Rows from block 9 of the image encoder of a small image captioner, named by matrix and row number. Rows with one number belong to one neuron. Each number is 128 + 24 x the weight over its row's rms, rounded and kept within 0 to 255. All counts start at 0.
After each neuron's rows are labels from the 100 images, of 14848, where the neuron reaches its highest value: "peak on" is the class under the peak. Only what is clearly more common there than usual is listed. The data: drawn small creatures on textured ground. In brackets: how many of the 100.
# fc1: MLP up (encoder.blocks.9.mlp.fc1.weight, 512x256), inputs 0-85
# fc2: MLP down (encoder.blocks.9.mlp.fc2.weight, 256x512, transposed), outputs 0-85

fc1.261 [135 155 135 130 159 145 122 160 133  84 147 141 108 119 152 166 143 107 137 100 108 109 101 139 106 136 142 134 143 138 153 142 113 108 153  97 127 154 118 147 144 174 142 177 177 128 156 137 127 137 160 114  97 130 127 106 135 114 101 122  91  96  95 185 128 106 129 108 163 149 154 147 149 126 139 107 120 105 120 167  88 101 115 149  80 159]
fc2.261 [133 139 141 116  91 143 100 101 124 121 136 136 147  91 129 110 144 120 116 128 168 141 164  94 140 158 120 136 132 140 107 133 105 152 134 132 127  87 120 103 108  65 101 150 155 118 112  82 127 119  97 139 109 106 140  94  86 161 139 130 166 161  94 137 163 135 101 142 122 110 112 132  94 129 137 123 156 150 156 124 127 114 139 106 130 106]
peak on: body (77)

fc1.483 [152 138 108 132 117 138  95 178 171 121 168 120 134 120 119 119  83 172 128 103 110 125 159 160 161 144 100 136 145 156 124 107 116 120 142 160 106 162 111 132 166 116 122 135  87 158 116 130 117 112 112 122 155 136 127 137 151  94 137 106 131 135  94 162  96 116 104 155 145 164 129  75 184 113 134 157 129 144  82 117 118 137 201 141  96 108]
fc2.483 [136 100 111 109 140 117 151 105 113  80 135  88  91  63 110 132 152  91 152 146 131  89 105 106 121 130 157 192 101 151 116 103 101 168 128 168 158 155 125 106  97 104 167 106 129 100  99  89 146 135 111  90  88 118 131 134 163 136 135 148 105 118 100 147 149 103 139 150 141  99 143 123  96  87 167 110 128 128 141 144  95 151  96 146 136 135]
peak on: body (33)

fc1.415 [135  99 125 168 144 152 140  97 144 112 154 131 143 132 120 175 130 127 105  69 137  99 130 113 118 109 147  97 111 183 140 112 183 125 119 103 148 116 103 159 146 126 121 101 115 160 105 156 111 179  97 124 115 125 126 168 192 140 123 159 151 119 159 108 135 110 126 142  96 117 116  82 118 116 110 116 186 136 134 136 139  90 151 122  99 118]
fc2.415 [129 110 111 163 118  91 112 135 114 155  90 139 117 118 143 134 150 149 149 110 151 119  76 159 129 102 146 127 109 141 111 126  96 148 110 141 132 111 183 116 130 100  99 119 135 114 120  84 153 106 148  91 100 122  96 125 138 132 162 110  68 136 120 184 132 166 122 123 132 163 160 165 117 129 122 134 114 148 102 114 111 121 116 161 136 120]
peak on: body (49)

fc1.237 [114 173 112 147 103 156 165 133 106 160 112 173  85 106 125 103 168 160 152 137 156 153 129  95 116 142 124 127  90 112  98 109 140 128 109 133 147 122 147 124 119 101  81 129  78 153 115  88 131 121 118 129 176 127 112 119 141 153  88 100 133 115 117 143 118 122 103 166 141 147 138 153 101 104  81 118 164 127 108 116  93 138 134 147 118 154]
fc2.237 [141 156 160 137 140 151 125 159 140 158 148 107 138 152 166 136 110 162 148 156 115  92 119 117 102 143 129 146 125 118 123 147 130 137 128 108 126 150  74 157 114 176 134 143 104 139 146 117 163 147 183 169 196 120 124 134 126 119 137 146 188 123  96 123 132 126 141 153 124 131  81 156 122 131 124 161 162 151  81 100 173 129 124 124 165 134]
peak on: body (81)

fc1.14 [ 79 127 112 158  60 111  84 128  92 188 120 145 134 111 122 110 141 151 160 135  95 114 120  76 156 123 147 113 127 125 145 133 149 106 177 183 145 120 147 153  99 160 127 135 138 162 133 150 129 103 156 122 131 111  89  96 157 138 132 132 145 150 125 113 158 105 130 103 119 140 161 106 129 167 121 149 145 153 140 105 138 148 162 130 131 115]
fc2.14 [124 122 158 175 120 170 130 144  65 137 160  93 138 116  92  93 124 182 110 137 146 155 129 143 105 123 127 126 168 131 150 101  98 167 122  75 111 155 155 116 136 121 161 129 116 114 128 110 182  84 148 147 179  90 146 127 122 124 102  96 140 109 155 125 125 144 117 154 126 127 141 128 138 140 152 130 134 137 105 138 160 146 151 123 129 161]
peak on: body (31)

fc1.56 [141 154 103 157 141 105 108 129 118 122 138 105 120 109  87 124  98 119 181 133  80 118  83 124 137 118 154 133 125  87 107 123 146 100 163 164 129 112 132 151 136 126 138 110 111 110 136 159 143 189 119 129 126 123 180 102 138 145 134 105 102 151 115  85 158 138 106 152 149 132 142 116 157 164 153  66 131 154 189  84 142 145 116 156 111  81]
fc2.56 [119  94 117 128 135  95 130  93 136 129 108 118 136 131 165 130 149 142  99 138 175 100 127 139 168 121 173 148 193 106 137 140 139 114 111 106 147 119 105 133 131 146 116 162 117 135 127 106 120 119 161 136  98  95 116 134 169 115 154 121 178  87 131 150 154 133 141 136 127 150 152  93 140 140 133 126 138 157 135 159 152 147 102 147 157 152]
peak on: body (71)

fc1.4 [114 140 167 115  95 111 115 120 123 123 121 191 159 172  97 109 125 126 136 138 129 143 136 107 103 144 121 136 152 131 101 144 126 129 146 153 136 178  92 106 134  90 111 106  95 107 127 170 130 131 157  94 101 153 148 112  99 155 135 105 117 156  96 121 151  84  94 127 177 100 173  68 119 117  98 141 121  87 128 153 110  76 126 106 122 123]
fc2.4 [ 57 136 120 112 117 117 151 115 112 142  79 125 115 137  84 166  96 131 126 109 103 150 130 130 145 137 131 115 126 108  80 152 135 103 140 163 102  77 131 102 127 129 143 106 113 123 119 152 156 123  94 149 130  86 109 136 136 128 160 127 122  81 101 137 123 129 143 104 144 107 132 128 164 131 114 162 124 145 102 143 116 170 134 148 145 115]
peak on: limb or head (43)

fc1.435 [154 111 100  70 122 105 108  84  78 134 154 135 111 156 127 153  68 144 133 133 128  95 149 137 116 150 154 117 145 105 113 158 156 165 172 136 115 103  98 113 141 146 135  95 119  79 105  82 123 146 123 103  97 122 114 143  79 137 115 140 110  98 122 119 115 142 108 127 145 108 122 135 113  90 110 115 127 116 167 162 149  98  88  98 117 170]
fc2.435 [164 137  85 155 136 111 103 113 109 118 149 112 144 130 142 128 148 124 112 140 129 126 138 116 159 130 113 127 119 144  72 175 105  90 120 128 165 130 130  68 125 149 105 150 160 129  83 156  85  94 109 129  89 137 117 143 103 133  60 114 115 147  94 123 154 103 129 132 136 149 140 124 122 134 145 139 117 161  72 132  90 167  98 133 133 101]
peak on: body (69)

fc1.185 [103  72 134 124 169 158 153 148 152 130  96 111 136 121 123 114 135  90 129 110 116 121 140 107 151 140 143 137  83  89 131 122 161  83  71 164 148 144  87 108  96 140 117 113 114 121 131  81 124 150 160 131 124 117 152 136 159 127 155 108 140  98 143 119 120 110 119 113 160 121 170 135 143 141 122 111 104 102  97 113 133 112 130 136 113 153]
fc2.185 [141 105 164 155  55 118 134 105 139 149 146 155 150  81 139 174  92 137 128  85 150 153 112 121 141  97 154 125 132 112 109 158 105 148 116 143 126 143 140  92 142 116 122 135 110 232 144 105 131 142  97 115 177 115 148  98 118 133 106 141 157 118 126 140 123 164 115 108 140 150  86 124 118 149 127 115 126 159 114 147 122 165 127 136 141 131]
peak on: body (31)

fc1.265 [125 113 120 109 122 164 142 110 101 178  97  82 117 189 134 112 106  89 125 101  86 113 126 174 132 144 142 100 138 125 147  96 128 170 159 131 123 140 131 125 133  91  96 103 148 165 139  87 137 140 133 149 137  94 115 117 133 105 145 132 145 146 100 165  97 193  86 168 126 148 151 118 120 157  97  66 119 128 113 147 117  86 170 126 135 175]
fc2.265 [118 149 113 149  87 136 150 114 114 135 146 137 133  97 140 126 133 139 162 130 128 149  92  90 105 103 118 115 126 128 114 118 174 132 114  96 110 149  95 105 107 124 143 138 110 136 138 115 134 101  97 103  94  75 132 126 136 146 117 168  97 179  94 121 159 119 148 158 156 179  99 161 111  76 119 140 141 131 126 112 138  92 108 183 150  65]
peak on: body (52)

fc1.37 [139 147 106 120 136 146 117 140 144 140  91 108 146  78 144 105 134 142 170 119 125 139 145 112 114 163 152 119 138 140 138 112 104 115 135 159 157 161 181 126  90 115  92 118 110 124 114 142 133 160 152 162 122 135 166  87 139 123 119 137 112 140 118 134 103 107 125 172 146  93 139 113 135 117 115 119 114 103 126 146 104 121 129 137 108  99]
fc2.37 [148 127 151 127  82 162 205 114 154 103 110 122 207 150 119 114 160  76 105 106 103 113 153 108 140 118 133 141  85 109 119 164 139  95 103 103 136  99 104 145 147 116 125  96 186 119 115 137  95 118 147 138 128  94 102 139 136 100 132 120 141 124 132 138 139 154 148 116 156  99 117 115 126  94 124 182  78 117 108 162 131 151  98 134 127 149]
peak on: limb or head (25)

fc1.275 [124 188 108  92 112 162 124 147  98 157 153 115 103 163 119 111  79 119  99 180 142 126 100 128 147  92 158 111 134 110 109 106 115 158 102 152 101 110 121 136 140 128  87 141 154 147 132 141 155 141 128 143 129 140 155 117 126  73 123 113 123 132 119 124 105 140 120 122  80 140 191  76 110 109 134 145 106  92 186 121 107 169 146 117 133 152]
fc2.275 [135 113  84 173 153 120 123  91  96 133 123 113  87 125  92 133 113 132 135 113 103 108 114 124 131  85  94 110 136 130 140 130 161 125 128 127 134 156 160  91 129 174 160 147 127  79 150 114 115 140 147 121 110 138  89 139  88 127 163 139 175 138 133 139 157 107 134  97 123 138 122 157 152 160 117 155 115 101 115 127 127  86 136 108 162 127]
peak on: body (29)